config = dict(
    model='autoregressive pixel model',
    horizontal_flip=False,
    vocab_size=17,
    layers=6,
    norm_position='pre',
    inner_norm=False,
    positions='learned',
    tie_word_embeddings=False,
    shampoo_beta=0.95,
    max_steps=15700,
    epochs=32.8,
    decay_fraction=0.3,
    warmup_steps=780,
    adamw_weight_decay_other_params=0.05,
)
Rows from block 2, named by matrix and row number. Rows with one number belong to one attention dimension. Each number is 128 + 24 x the weight over its row's rms, rounded and kept within 0 to 255. All counts start at 0. Numbers have three digits each. After the name is the row's rms in percent of the matrix's.
# q: attention query, key and value (stacked) (model.blocks.2.attn.qkv.weight, 768x256, the q third), inputs 0-127
# k: attention query, key and value (stacked) (model.blocks.2.attn.qkv.weight, 768x256, the k third), inputs 0-127
q.148 094:151099148110116091126142140176154119134136127132120108081151129167124117109125121144136104142126124114120150128125142131114134127159160173127088140145147129139162101132120107144127160144109087119152135135169091132144100071166114162122121151081119154154142182126143109127149188077108106118136138092137134096139108116080128137116082165074111106093123133136120080120141101144128085118127
q.149 105:106116148128115125109150144135059122147132149191141129115121101108160106136144130126120086129138140164145160170129107102085151152148121149164175114117110147129145126148144126142164119156167161104136172132086120115125156146131134089088118101115131137099133087118116133161117159151132116140154153105112119132117114101142109088085123158126094131127176160112078137129116147143059156094156
q.150 097:167130119096125144141111103148129106184150036091131129143124118151138125122132100142152116139122172184135104142164128115146135127147078133130155117143115157119169152155098110125159115162183154150114114115101100128140107115130096108114184110117138157128112135109072130129123087159086107111127092141165140150114129187116147150139125117140097117124123122168123159114126168137112123132165
q.151 099:138142098113152143133132139137161113109131129131130128128117127163100133114099111152123141161156161135120103102117163156175110127123131093122162124171107116123135101164103118118118129097090088110119161128153125146102140159125135100091119145131125160116113104120142145117151147146143156101152137163135137158162160137089179119150137101154145161134079166161117137094099124178092085151149
q.152 103:106166119104126109139148140121143145134152172117183129127123126099149157149123125120118129084100105110078125159128125116174118112086103104139075121084097144129125127087149110139114162131126119110122100122102106176140127120103133102117113153098079083090100092125104143141124133096145125139104127156175107109137116131077103106103109120107172097101125172087169148112135138127103144126122
q.153 097:150129150127131131096132125140136162150083145135131131131106100101136117149189093124139139084125160087075134134134164122150104143181146117169116167178146170076126119119122085107093118106157143104132148131073140112136110131166149127141154088154118138118108100158144119153110101155153137142140128176139124137118146150148148123123099126106168146166113105117127150120153106149116113145147
q.154 100:129156131162143154143137121113132095114128137108111089161126142078112162115146079115098106151109152161124137137120119133120127116138144121144153192119132129134060102136133088149111171178123162087114155125100117092148137167142132116149131123114122140132127146092126128110147131101114102113125122118122117148126158109116122135169110156170105109119056117175090127123190108107124111128101
q.155 097:140120113115119124175143142134136175114144105165094129155107097137158150116146173098089142139110121114179137128071086097155116112119085161142146152178100173124126124144179143149121119140118109134166158119142129137134213119136124143109121119111128137099136118117132133109066128105131076122158151090148135110143125115109127136117125166118139106158132130082115106115139129118172100123138
q.156 101:159115121143147086124158135098107132089157129120136106142144110126157079102111133146118169111143114108136115129201119154131149156160129136161139109170156168158109149133116131093122076143162135125152131103102108148123123120133180097156086137128157142080106141146079154130122152126148137128115141160119103124131143153114125124179145145145131167094110136152135105134119109075122119121100
q.157 103:099134121068077135177106076115153128101145109103149144135134118157207112127101106101147093130106139135100148142127143143105114102124116129114123082149135141146136145096179139068122095111078143136169150135121106115149161076099159111142145104131142156153140136138102155100097135139150110113135134177150167140142165103135116133167170138104148088114156109123133118125144126105116144107131
q.158 103:098161134112112107112128134137157127134096116076110126124155125141128117132112121127122094125181152138160130162150122131141138078137115143115129105147122133105112145143109088111146121121147081108148082098129161113138143173099104120110126123124143093164109100105138162121162172152105116152140113145147131117154095143124097108126145161118098127155114146145094095122191112139124129105148
q.159 104:147113124133178114142109117113151130079118116121118134098119115087125132103137132132091084123154130099153117132128113132127139121131144136127097104104088137161147148152105146142097132103108131141103135158152114102106110162114142136075167088142161143154123174109077111153159095097100142145126157142178118143163118139122149123155164126135138147149137084110121120142168106112138089130096
q.160 097:146140135118170119089092146121167082145140115129173154119109140088136158128160169141117151164148120115145154135140122094165107123147146095139114138116141160135143102102129108089133159113138150160122099157135149096122113104115124133169092115142127093137136117138131138144095138148148128148133133101134116166140087118110138130151098107166144123123129091147053130121137143129069107135081
q.161 102:154100155166172123092128098162151139150140163164105098092127119150172105142117125114125188081098125148098127179106109129118121101131094125105104116125133109132145121139116174132151128137121107133087126117120132108130117126114125135145107122145151157115145132117154119104110116132148120179146131142100153128123139103149161115100125140112122113145087116144158129121145127139129140127097
q.162 100:104173073163121084116143161135070136108133120100124164084151086142112155111165113099109152155143162107161158124119126121115089132102146151147129087154117127132121120172111093140090121147121112147140127120120153150127111130137070151143152125124114095191159081142167138134120108154133145127150120127107129103098147149103141153122138140146166138089103091140138160141117145118130125116124
q.163 100:108140121117151130159127117147106131126148156101116135064111118142177129091102148129123129094118135143156089118100159153134135121113123121097148117174160125122145124141122141152161128158153128062118135143119115112182135148110113114132149079102097190108151151128196127113068150118134178111154114120130129107124129143132136134131084134143154159081121144120112132118126106141115101110145
q.164 096:166158151138103181146138158135155142120140144095144135139112174133155133143085129092092113100150101085092107153122140109152107119160108107171103128113168106145141096140099100141145086136129139122133136135123103115167120128124121106140176144157126141133112106092132128119105081115145098187123135106135104094179154083076137118099192107119111157133159117096110076143136166128126135131121
q.165 101:113148123119152130170130088124110104138087094155148110125138152166157156099143153166153122083166147135158120148120127121090168159138129120084149129152091155115136115107105118134118134204137122154142131136133118141146127150164124142132124134120139100115139116108117120143149105128124168142111095106094094142109093121104168124144118087141149101104134174107134140124156105107082089147111
q.166 101:134150125091125123118098161126153160154142153095126114116106139146152090105182123093101141149119173116120122117105105197147134147147153130106134090117128098143090129134125101099117161122139124091172138106173155145148110137095132153105157105138147156100128165126106190137123099150136125122127132101147102137087158147170157108112113117149098156103167157145143098138150078090106119110147
q.167 096:175123106118126119107116144170127152117104102120113132094135116184157141125106177148134111113153099152155161153134120118174089119097104142088086145109118124111156114127123132137133116133110109125127124160100155109144095110136113131126088085124111164127145145174142137102147141155143121137097144135132145124100087138139142065125155170148121133109157171131135124088113159165114155104138
q.168 099:152158117167156151116131091117142141172117127111154111132126114137102180120121149121194110106155084111057119115098120142124097119123122145133121112192120095091139111086086121142135113147130110148149160127147150150119144138103099159092124159112118171109121086111148090138114124102073106145120147151092110181131126094172142111114140128169117136122162080108134100095149109159118139118090
q.169 101:134151175085172145150142129135190109137113111138135111127101093117106102112157146103130166144142087122125128133132114117109147136124107128148126136165197115116105150109165161126087111174085127131132140096118148109120159138133094155114133136148137139111164088168124139128128173173121109149141146120136138130131127109137089124166141126101102131136157121172130124100144134097164159104113
q.170 102:152104166130151127130162126140140105128141124152119155132120138117109123129127120148118170091100137160073129130122174152143124120129161148122101095139129150136117107183137143129172096191104118167139113134136158111102159137119097103090102119120130118200127132144113119126120151129152164124123083145162142081148101148119127127128132118092180159089127109129125142139161189100101133121124
q.171 101:161155143103126156099105109128071123131142106118125121169100149109108130096156122175115163130136134127112125091121107152166139088088133175124142168150156138145137140101106140108151145129169133111144143114098165128148134143094146167174155120150117146146170149152143094190154154136137134135132130129088087129147067134139122117122193097119152080171109148133124106120163150136128102133111
q.172 100:120124152141097144110147136119082108113120129157146114090148162120143131091134118086145157103132095141141168145143117151136215098123147142142105104091132133089083158113130118093129080122119140140112130161093132148113152097138086133116124189136074149132158141126134135100131132136135146143095075150161125163127146148117126161121134109123115113167167121128156095073169135116143107120130
q.173 101:108154120154122161106137107157159154148144132149121081143156132137144104116133126126126203101139128126126141094185093096143105125118111104121139135094117130135133137145086134115156114145135111123092152132114108118139154111163094072158132110112084184159121107147179125153155163122127141090160147149118120119110152089137152161155114116112197130159119127145114151151164076113126179140149
q.174 101:127129102109130103131087147114110139113141152128120149105153146105106107120100114088116113114138112139121150219118155115123105107122142118098124120169108125158145141085145128176145109148062164113059166155119139115107137130137115145105123159116123101117166115146121146101158154131148105140117135140106113161141114145118124119126119087063123079148127114191152132152154078121132155150131
q.175 098:092093133153125122114119162115139151099133074113114119097093109140115125155117129126143148105084138122130086114156144148108108082149167151140206136149136132142102125127130105116146153113167128169092121156096132137103090129164141141129146160098090105119112129110158149070171122157141113126131168122136146105133129159132133094190118175160098138139105131119134133135112171149116163175141
q.176 099:119091187113158136155127140149170136139088131115109179133151126141099145158113107123088143106137183146141110130125133158117138176151169163132109120154166143139182137129125125169127127126144119132152124084110113129098138160166115127145119151113092096123107099120132143087098107173119126177148129159125099109126144127162157138120150174134169086129154123071114139133080101106162063116115
q.177 104:134147130117098138185121146158140159113121121139088095123143148135071149166134095131086181138137136083128097135115117110106139109161108101142128115107059136092118092129133153092124136170096181122120102094155112135107101137139174119133104095137136100157185156094126141141165134098134094160154144156106161141140137150131155122117150150132134091130154150134103161099140157114143081104124
q.178 101:133121110134109142138136084168119148150130188124132120128174103128144135154158096057119140142139152109128130140075122097151130128124166136142158128103128124148146087137154083136135129119153140170140134139121147150103145155183141094146128129157111151153115105101122139143127060086143188122163165146141128151116083166132103155120149153098115087116129166159138140062110125108112112168156
q.179 100:144119111127151110116124133120125140104147133130099114226145096080117095097123166170126139145130159128134133140132150152110151103142127155148119172109153139121081096111100121113145126148091108127147170107122112177136106138152139129094112163125135132131145140121144121152110088124197154145145135141159102138149108165176090096147131113084089113169152103113106136138159110116124107148131
q.180 102:140123095094127144128104157133144130132138111131122071129147119127123174123108167124172161130124131087120179151134122138175088141134156105083156111117171125173152146115121174152112127120122114131107061124175138128102117145149114140118129137122117163104101138128102109137104134154123097168115146122152146162128068121098123134089112158131160161124136131117137089104157111115111129138119
q.181 106:144148117162134141135118162140108122102109145097130122073145137123125134134121111144150102138096113094132090128098152122125135132155074088148140122142136152132130128112089104137132143152189119142152157107174143127127112115118092143161140118174097102147126139130102118119140095182126070146133131119101123155137107123127162143153076128088126072081156171128141140138105113102101145100130
q.182 103:152130121111157136109109127162089097158136132165132110135121096109143136119126128115145172106154106130153119136140130137115133129102093131112109109093141149121107130183132125160125132110145133063120144126101145182121128121104132116095147161104085125125133114141099152117099096065121133134154123104158127101111131090124140099159138133124095099149105112114139110104120113141079172163084
q.183 106:151115126140095072110131146108125152096135142127155153082118099116111071136137162102149133138213081127112166147136120113140181139109141101143144151148106106133122111141136156123115124118124109165081090124141111116155135139102136139157108098139147149162111146142078104112127165124153137122158126138120127113104165135112130118150160133173074080129130147138120144156118107140177141091132
q.184 101:119149118131130147166079140116086136131110154143118144120150145125136123147130100198114149132137128126121147147119106127138112120187118114135115099073121131128147134119152127078096185172194126102134090137137111105115142105121138177146152090082170144132137100139128119107136111136113100138150178136136116157181183129117142125128155138106105129135145131120076148096149135128107136153174
q.185 104:131149116111152127132138122134110126107108137129109127126150146109146137125114084125117122113104100115154110135091090174123151156145164136134105177093105112145116131144113084153107135143111121171154127145138149125153136111129161110197171132116168123112136111113076098149128109136095092095117130120103160121138135137128096131101161166123127097104136111145128093189110170123132112092158
q.186 099:144130099108119102111170132151111098126150112109137153113144148086136137087102153114126145151069170081106111101124100116104127192178142156126133130101067142124123137069171100179131170146124143149136121139126134081083153103157141097150141133119089143128104140133135116121153108174150131138131113121125122098137157104128088100095126076121088157097143108106164117123097071140120144111125
q.187 103:135123087071144123137112088107133112151112049150097154116120130076137114119081146148130129112143082079121132123136132140159067100137140136134143152145136111130158089092095146105131090140147121092110138145102115130125159103119144116183105125107131119147085162119167131088105116103165136092123103115080145121124121115123076139126131139131124134108147174125116124133103098150117133119119
q.188 101:111120124157107121126078126124141127162127114129122143134120129124135115129148087119110093128147119091148126103091148105129113107144150161108139136148077140144112099132187142142137155165114146099124131147121096123125108088159073097127130189152080123165129104148104095101094114125138099078137109151124138184105149100170136140116182107135133176128080108136133134128145142109101120145127
q.189 104:120141128141097180118143167153150129128113081119104140176118120136089132146115148133109108124099135136107135136107126185120134106155119138108126114136113083157136172085133164143135093119119117128145079162100142138117098100113174120111130129135123123167089133154146129083123152136159147091112097123129107102110111142106128132109083160112104108162159109130128159134131134139120130160126
q.190 103:114102092095086093132134080097140143126114111171124151109176095111126167105141166143134107099131111152120106137110124122142139095145152118144113175148130136158144151145131151107129108088132107086119106113188160127175104136117139122133156115099138107134132121119116154113122125134138112111123158108102134132126173119131147135117137116110126150133124142142158121125161157095126106144162
q.191 102:140121120094125116114136113137146157118136154129157124132113125152163134126094121085122133116077121125151164134153152121126120134143162193142119131170129143102150185165080119149160145146117102132085148147150162142155111133124137120092135081101142082128141124137157077149122146121106130162147112145169137120127121127125148190134135122119110073171147094107159170096108121123086112101141
q.192 110:112148176114200126118137114140143078157153110130116135083108107117126121112123152122132148134085129094145120165099170074124158093170112142167144154151117060110133107123098164138119139115171115116086130117101129165127118151140125144126125136121122132182147146121140132105155120149071123146126162122157148136135121118162088142096136116122160137175120130132124127122102120137110113133115
q.193 093:127116139147168156114152135112164130079105125157133156113099119162190137129157145132149120145132138107123104191129156121188125103107154128118133152117156098120142143133126120140093159116131127103104131085134144146124078144138111130085173109145167111136103103126112096117123085137127114163096115092135128084086107107143113101158099148088124148116155099160157101103143114090085120098166
q.194 100:116155109166139138141107137137106109156131146127117134148199114174143147126143137119114161096134102129112085166140126138134122128131107128087116113168139125146157099163152120112081127103132182128139073089148102169111107129133116154100136142095094054153120159129080090168137126108154127135106112121128113145142122104150134143117136148149133164159164127147138140098120081142150136133158
q.195 098:113132150126117153131111113133117130144087063107151144159146116137127142124094147135106147121113107073132145132143137140150135174096152128141105145130135156126093139105109118092153140156161188161121097153073140154112129148093097116132135116125139148145090096145147155118151129110148143182135134100065146150147125147127128109153114133105111109136158099129117101130062154139131125047105
q.196 099:153151136099091096126086116149162090125138101101131157162121157073152126155144137132094175190127127126137074126145144149144139113115130145138125132129125096155124159150129116115117114142141161087165113125118117062104114125130109137142112130104124104122105139119142119120136122123125118153121127182140160109136160088139094144109108131151158136099100157084154088133169159140130102116171
q.197 098:067117141132143119132132104115094100114100115101112126116134133108109111106101137125146154143100110136075180136116082104102091100148089115130119109068128093120138084135134139128111087109152099146135118051112143108131167102169165130131094099167148113111133080112161126142174141119122117100153100167099145071139129112107092155119175129144119121097142092107137121090134124121119133119172
q.198 095:139108148137141110161145115110149088123125084133108199088156149176121183152101150139135147113153129125150119119132110135100123120133145113118122170156154147139093201118123137142076152119064136167134104107148093136129125136103106160112093124117156127146116124120165098129116093143151140137147127172112137117111127124107139107118156102147117150185146098085149148125107130130152120126133
q.199 093:071113113189121121128083098173109127139138137130170110129161102179198140154134126121134132149134117117091123115123137090106156119159184135102135106119152118143110102127132154150152158131114157114121123154154106127100158110125128116140134119115092121127139142104152131115176130105119165092109095113144158154133154110113168123121127149135153137148162157149148147156134139155118119133143
k.148 098:149160140129158108144129118124153123153158106154144175124136146147175115106120122109124133112090141107110121102117128111099183110118161083117150123117106116167129138119151182140109165137149136117117185113154160137130142127095136124180133151149123090147132108156106111141152094102098154090135166166136114143129138140184122129163115136152137088126139132121096161094113146107142124070107
k.149 103:163150112119104098125121124125169118098094084144135107163106171146098117099136151095113118150123130119093160141136133106140119114094100117118108068119136160150103137122126138110149144144149128115097148184117099160127136101142103129143157170138130102172099130130128134122142127104121149101111163110123156138110126148115122136108115096136147111125117130108155161091137195164132131104125
k.150 106:155146100062144165146158147151131133110147171114124099097107089118154116112138141150158172121145114133133134111100106111129133150116091114134140116097125130170127084122134144131103094111146072121110149128099138130087116140101164147120147148127111155125157126096147143150099137130136135088129056164134124130150114145130133140111111125131168146104118146136088107093102140123103141119107
k.151 101:142133103143154160129091124121082119122099128103117141114151118102109139139117141114065109144162113142155190171129140123105131180102191150129116145148128138143128149121108123090114148128177127146126109130133104096137155077144120083109112135134132097103110129137120136153129138103143116108146122111126097101095128155124087104118085141102107146159114141128078101162135156163162115165125
k.152 107:128101131090135120139118126162112143107115158119096151147140135133140131096117133133128149168144158163178129139144094150107166185105146130145159104148140131084154075164139141123164169190134133104112158106122117105139120118129126156139179066156111074144104116174145147087097102168117150162147128159098123113119097108121151130119154160124148157160144127149125128126149122114119175145155
k.153 098:146121098114120115123158158159061090131113101177150121118090142123111076136068114112112138121115104166133151156154141110171089116110090123105139119112110133154138156120134102126126156112127089119165130137065158099136135154111088107118086126130150135141131116174119147125101147126107150133135110121091106084104100099125098131138096128166122092144091149112153109136138090171128149127148
k.154 103:106122127110126093091121148128114116191154099145164188101118099140132150097113165115132092128133135143133135116112116161131117127141152134126115070135143149111178151122152130147130119097176109129103110123147145138141145163141185118111184126145142143069104107155090160140137138144131160176158162142134143098153131148123125164133109084146131091112084093102127058140109145120141145139144
k.155 100:104129139102117136104114132123083108108139131131098171154141113106125108130067087139137151144132136125143106169150158133121154164171176111148095106127126131121119073113134148143134132109133111106137146120084125146129148136131124108105084108134126146150138100100135115122156118158133158132079171119136151131086133115153138164151149126119137110138131145162156131143129095160175117159130
k.156 103:142162107102163156094124101124132108131086157143144172121126107084115142094144084129131120127127148120130098114101148139125109132126139147158080073083119059129165127134103110136124134126143160131144126100155126139129108120124106185127104105145096152092138114145124123120109134145099114151138146146070147145133131115139164100123084112130118107145140145127131124108142147093100111100160
k.157 105:128089119132162142117145152136094137117132165101130049090133133092106103075159119157152136168120151128154102145091105135107136096161142127121122164102128121135129105122091130120091151105157100148125189152129116154092101126146076117065093140130088084096125104148104115168136098136159141144116112121114129123138124178147129145125099140142114133146102118126123160130126155092135102149127
k.158 100:142113135100129120150151141125152128109090089162118102101081152127104114160105124115106137104095121163155095136083138121164104160150129171133120133134075212136143123139155166122098127171163147122063108168104121135149138150126102135117160166132110135111127113127137113115113094165143093111080136165116155116104093145140131099145125127113091103124149125106112129137115109116127096113138
k.159 107:099125172122133151148105113111138138107079118197130105096119135152100144156144121141093117159127091123143141117120145120154094114124116133105138086108122155153136122120106177126105118109149175119144122129131099116124151124076121134114103116116113116152070183159089120117160138169129135080114132141073113108100130103156099145110075187131127137090145159142122073115106146136152124146112
k.160 104:163126108098144122179106086159120130174111135120161133110111124139142150097127127153142098156127129147143115141129080095177144123136132104117132132176109094130119147133139107155126117140083144117113139139145148145137140116119126094139103119129127124119133091135145135148168115113112052077177144134110190092154139111123159125092078159151124145088135160137144130157146154126145145115155
k.161 097:090145096139110120154109155070122081132135156137131140133112140152121180096132165134096169138077099110156126099139148132076155130142103141152136095111120107159152131128163088152135150088154156162144139182109134126122179141128107141142096124170132121124145149121129148110124101093145090100121100109141145129132123172136115165161075134125104131126119127125167108123126157131115151136139
k.162 103:136133124150130126070132095084155119152116118178132141111146159127135138128084146104123129090118144106126166126132139129131141114100153103094107125115138135147121121099101124152146116101120134122152114106116103154140101164165117153134149181159113148088095104119151131108177099117167119124094116111132126128151125153125144124153143127153112148091150076114144143167165106178104118110162
k.163 104:138153139145098080112100164129088115155126117155101144145107131155115122137137125118090151132169155154128109102114092153151175132118117139128150131114116126128116137159125111110148137123131098145142133124101117146183134137132104128116077107155130143122168110144136139163123171132151092139145089144110113140156145109193161187119100136086107103131099133126151102155145150136064118130181
k.164 099:106098107109139114147113153155104093122126141121129127106142129142111098129129112133130124189088111178150117098114099140099152112191146122111117106172128163120097093120086120130097141115128122125126150143146152142165150115135107133102118070133141101128196123094122140137107157128117101073120143143128138129103112137122110140136147076124139096123112083088120151127153169153146127172115
k.165 101:090162102121151127077150137146135188147157127132141117149123126140185125158124067085145126117144120125090104146163117126159096133138133140177134132094118096130118112144136134124119123136089176113152147134156144138090137123114101161141152103131123129121102132105145134103118131106111129118175113151110151140098116110135145124175089128132117118120110138135131097118099159091113122153125
k.166 102:107152134113111148099174126132149155083121104142152178095142146105144100106142132108133146134154114142134098099155121115097114106147112110153167145138139127133139148119154132109174154097143143133137137126148111121136165142115129112134148115165147106148134115136146102111149140111182103155087132134116131144127171128128083119127116170081167130129147092106143088163149144114153088169117
k.167 104:115172093121141155176095114093126121134081137096114118106161119135153077127146150126133106093105112164134151129127133073139188156127119123133127147126110142125156127127099104094146082127155136119128124146125118109156141103116124143091126131165170098148168139144118130135126111167150103102122150113178138084133144126142150156100172107126132092165094125113106105134108100101117167139137
k.168 101:145137153119125142175111163122099112135118129100105139102155140132119088136129122119093134111087117112167140103124171124103129145153136114148185161092172107128119143148139120133173124138088104174107159181136128114119131135110116158119112139110135110118094146133109106124160101116146150142164113092116102121105139156152095150101100137118126163112135153121124084183131112117141151106117
k.169 103:114120113130082137105097124096131150147143119117153107114133113099158142132106141108150082156126112101105132128156109124145150137158126099129137138102093111144133098148133162127111114103134117118141117132141124101154146101119104122175113104101131113097082124106126104130101126097094083120134178096138132082131107140119121077144126131147139121166132117114136118131099103137144109130085
k.170 106:126122117184160109165096078136124152174123123137096105119141130131138108155171130120127132130144156137115167132141123157102120147141086124115113109120133123141166110105143118127105126090122128126118105112117141133149170072120116146132142156158122127094147086162115128146139127118103122103103143123171124137169153132129145126136167091152129159130106127131099121133166103101134124132117
k.171 101:149115136169128081142143138132144118116161155146087146088134126121117134175139096111129042151095159170107133147138099145116113125135117163139113109123061109135124137128123117146121091141158138083135121138108073112143145111179141166118163110136102127102183152137182111142108147155140160106140105134122124154115147114110111119149119132130120179149127168132138108149116110135126107169171
k.172 100:175117119134131122121162077092110112169126122116154132110150135135117141134161117130131077111149119145091092116124105154123094106114169110142144129132119143128070134127115081186103144128190131122144125100180123092149111146132163155117133131139149129156135156166118138144141119107143146131121121139146123131114131115128125187150124084165137130126143116137126134133152134028126140114044
k.173 101:099141171151112095151100112161181100140065128105128108142136147140096162133107125142113148118109120127102106131155108160153132153144149117107132147096086122116086091121131115135113094194122113136122142079145127143087112115145146096135092108136136155131164122121135166157096140128115132137120145120096130125127155095110104156145049117095146136168133108097127122099113138169135102135104
k.174 106:127152133114115128175117149144173144113150101111103185147182180171108146133146104125132199098111104149138134142100121187119144166141115152120135101149126127169129168108137133148134150107161146109156143159121146123136140145168107109123173125102142130148081178110151090149118101122153087173125165105122117112170132098154154093116102092113094117129118096140137118102091130093114127116146
k.175 100:151161096119139127124150141128136169155110149103153146118129117165112123145105150113117094123115147118115133101095111159197150124071091171141124101140108104108140146156088094104120116121123104142140107115116133094107097187096156118118138117112135109168182145089101079160130124144152139151110139140112143123085196104118119126130170157136099105134091148119118128156182135163144167114115
k.176 103:155141113111092135100113172146101130091141161137129047135125163144128138124110122134101106118103124126130126139154117102190142129151140085139084139171123121123124118099102116092118158113146104131145111145148097118120155137146105110128120096150154114119125163112104092118118100131097113126167119137133097106112116112201126113104123145127138115156114098121167116101123099104116132129128
k.177 099:126152134173142158129164116112089125099150151151118115124162138120148144124159132119118112098122128164110141159131114116191140122151118073113132134175174111109107068115143083098101117130127123093141106127112116107126122144121137148135139104131139129133163136166169110090131135135111131172140124123144168136118120149121161107162119037135147116091134135147120105111078092120117148139142
k.178 103:092163105140149140117195152114182093144165124122112105176133165167134128160150111125126132141146109109127124159175112092128079178108102155128094116095155128135117129115121152099181131116108126121111149123133101115163128127151154105103127109133077109161123114170099127119140135091140113178115156073124101160091120132118096126139123133109124107103184114141164133163181189103124115175098
k.179 104:101139130115084092098180107116141086076109175101131120127114104163091128149134129138149086135113157094127117134152124129143144103142131149145101085119171162111149151148117121149140139131183147127141092100163140168124118149072097145160141135169154085102183203109160136146134126122109136092101154137146121133135129121122156137110108109137174148128149103154077116152131132103107124196112
k.180 104:110133148169136123118162133130157134135126123103149134088139138128147111143108141115088149170121134138111125155100124135131161110148082129127107126130143140145153140130117130138093131154144127131146107115153117120126122135097137140110100127111140078124109116138091169125090097088050151140153138120116135155100116177108129158154122126155151127100141136153161119176110120124157124163171
k.181 103:092163131110143114110151151124118152100133146126103102126152158137114093151135070110131161136131132096133143086138131126122101100149151123152091134099111086126118160110112104099154111102169109112116115125135141098128161122138134123109199144096088137160153143109142131128136088128130083107110175137101115097178114112116141124151144184117119129133141156149114066116152129102130141125109
k.182 103:148161152111126154161103090084128098129136164076132141122124122120158107124131092136158125194104093123137158093166105106157095136114111156145131113145106107106185146169120146185102103145114143141148136118104149119170172106142122110100121144153174093070110099120130163126137164120155153134138147132117108110131093108139087142137115140104179165138155148135143115163136114124097100151170
k.183 108:122097169113152153158088142180145138194160133137081149165101123140111154162111135119108103125127134143101103111149132080152162091145089125150112083112152136109113110104119124119146157105135119110113150147073165112124141104146130114124125122118112140139112133126145084124109142079146107088128140163163117130154134171116085128129136136164162136148161149116127125133123163119146095113162
k.184 103:138095105157086160103146151111120149097123104177157150118132113155164168128157119122108119172128150149145106124168168107147153147106106153132134138193102115156130107174113093135108127117112113156111128146161112167104148170179124119100166092097129134088127141154144091161102092148131139129118090106105121131116127162125156182145139113186132119108146130120158113134110095151123127119126
k.185 107:156112115146135128104075105100097132115133154142107104135107145144148134115103110168124155112125125150153139106113141152088100097127103164111129106116130100140134120119098146136130116107149122131132170100168140138129131147152154134099115126127130187123123107116121144063124087119108135129144116117146102131072151138138151126131120140096147103146105093152167121130143148116146069122150
k.186 096:134138117113105116092121116119151153110142151093107138092174144112080125133136122129172111112160128142127055092072138097118150156113143113113113112115146077101150160172104139112117120114136114080153120136105120101128154161115164147117095116103116144145101109145123112143107137119122126126135185083112101115125134165130142102119158130138123179112105112168143154109090156153138141160165
k.187 102:143141128074118119113108149155103104140146148125156121159133073169153197157122100060126120098112124139142107125124125145125130112131148154128125127124108103102118122176132164103134127121114135097134135084091099135105093152133133089124094142176104124107081084097139135148130155132100138113154110041096143129082116105111113126141146116118109138142130141102097111160149121112097102130128
k.188 107:153118114118135122129172151119105144116145168131098109132107148129140110138128136147156151149118137158154155126076150109153098151126147124166140133134111129111114094077114126082106142075171119097137155139152091094164094113147144125131141115093147151137102108115153192140122146105088128172155119158132133116146148123192141127116149092120117136103163127115095145126156128123180111172138
k.189 101:134122116143129101122114116128155125123127141135093095149120118168135136109129124101144135088122115159156144077106141115114114145121095110100160169138135169138121168123163111179141119109101107091100166103138158095184139145128146138168095151138127113117120126082077083182088144140104147119113121119141113142151165127119140120141101125131128130131153091151121110130126121128133166157146
k.190 104:126181140116152110106131134118121087142149106101107094141139148145096095149140126118127142096142125088145138143118102085150132144171132127109117120135116117114157121128133106159102121128112156138113132128158072151102107141119124089117115157092116150110174137151132146094128099143164135150127141193124149098166165128123132112118163149153115132136166131093094136183152143201129136093117
k.191 104:152153185144155090106093132126153118100143140157129150098148162117113160160107101147157102151156150120124112124116136115157149155142146154134163107108108098145134098130171117115110114109116127116153138157145130070111160167124090154157133169124112111144115104127127122195133172118108146149114135111137098137114117152126119171069125135154161083127139143101103118126131122134119161146100
k.192 103:098125155105142133109132153126098165129165088136102121154093125132184139094118077100113095102157168111133173103116149161129150193116112092133094088150128143139112121097141118110107129119136109131114101118127132081110138140180134195134102064135129157174129152148108128167158120147110117125122108140107143109113105112126105134138132106090078112082125116120110134107165138127135134078122
k.193 099:118126115083116091126122134141123102132108154127105093094090133122152157091133127159060107115055129090172166130109111099136103149088109109100146119119107168127128143148152116160149092127075087156092069125133128114155112117099098174125143100151146150132115123157138109133110107161165147123105082133137126162119130112115104100074156162125115144121108144089102105098147102150156134169134
k.194 098:138126144123138121111146176118132111133164139079136101126109082128123108122156133093123144106118143117152177102122115120117105117144092148165113098143137100143145137148151121098124143161165092153122118156141111095121144135155097109159152109139097125162145138126136127111100126091181110126096161137123096124092083144107173144160132143117139133109093128158119113185131201100145126142123
k.195 095:176159133131119176128155125107130106134158137139103087159111153083123121078153119123177144115102121154150096129076138149104114155155143124142151140140131088148151102134129171217079147159115127149127098110089074148109122129085076155129114133084097116110110126117132120145089129167133120121093107104073066102107147098175132140117127132142110098088113193117147146129120088103134140157158
k.196 100:100128147090152086133095165098145130150145146182129078127161133168143134145157108120089115129126147137142102134155172069168135102188117158154122105142123119124153152096146135107112121129119114132158094125139149139168121159109130124107121113135119167086146179146073158122099122120135139160091103133069134147149166172153134082130099126160134127159110144103135147125126130097122189122133
k.197 098:124166131109120140113133158133157153137121113179092163086129159106094128134147145189144106165127101147145148110135157137164119114087144111170126161133129092148100100096139105131175085103143160150149167111126099105107123136133162094104062137126127142146154114135076109128104158106097123116143132158132194111082107112107173109147101128129141153140142161112124127170138167139135122119149
k.198 101:134172101107091120120125140132136149139173173149122101141140141108168104143106115120145160113096103160120139116138105187077111083139121165143096123134128106127112116127131148085129095151096119138128109097144138081123107122125101086127120094110111095134108140156114089095090105120101112132096117116100085136110128085132080120113111127122170089119138125150149128089139146109098090116145
k.199 094:157116093151130127155083081141104124114139098113141159134116175113084152101174149145091132141169142071121091112139099179150133114139123110181124103136097102141128103129139095116082109091141119128082130155093114100173133123117139110093158110105150148113123132115125131161129149168137147133093105102165123137150126142125154130092157124131103166130195136137145136142136172135128113112096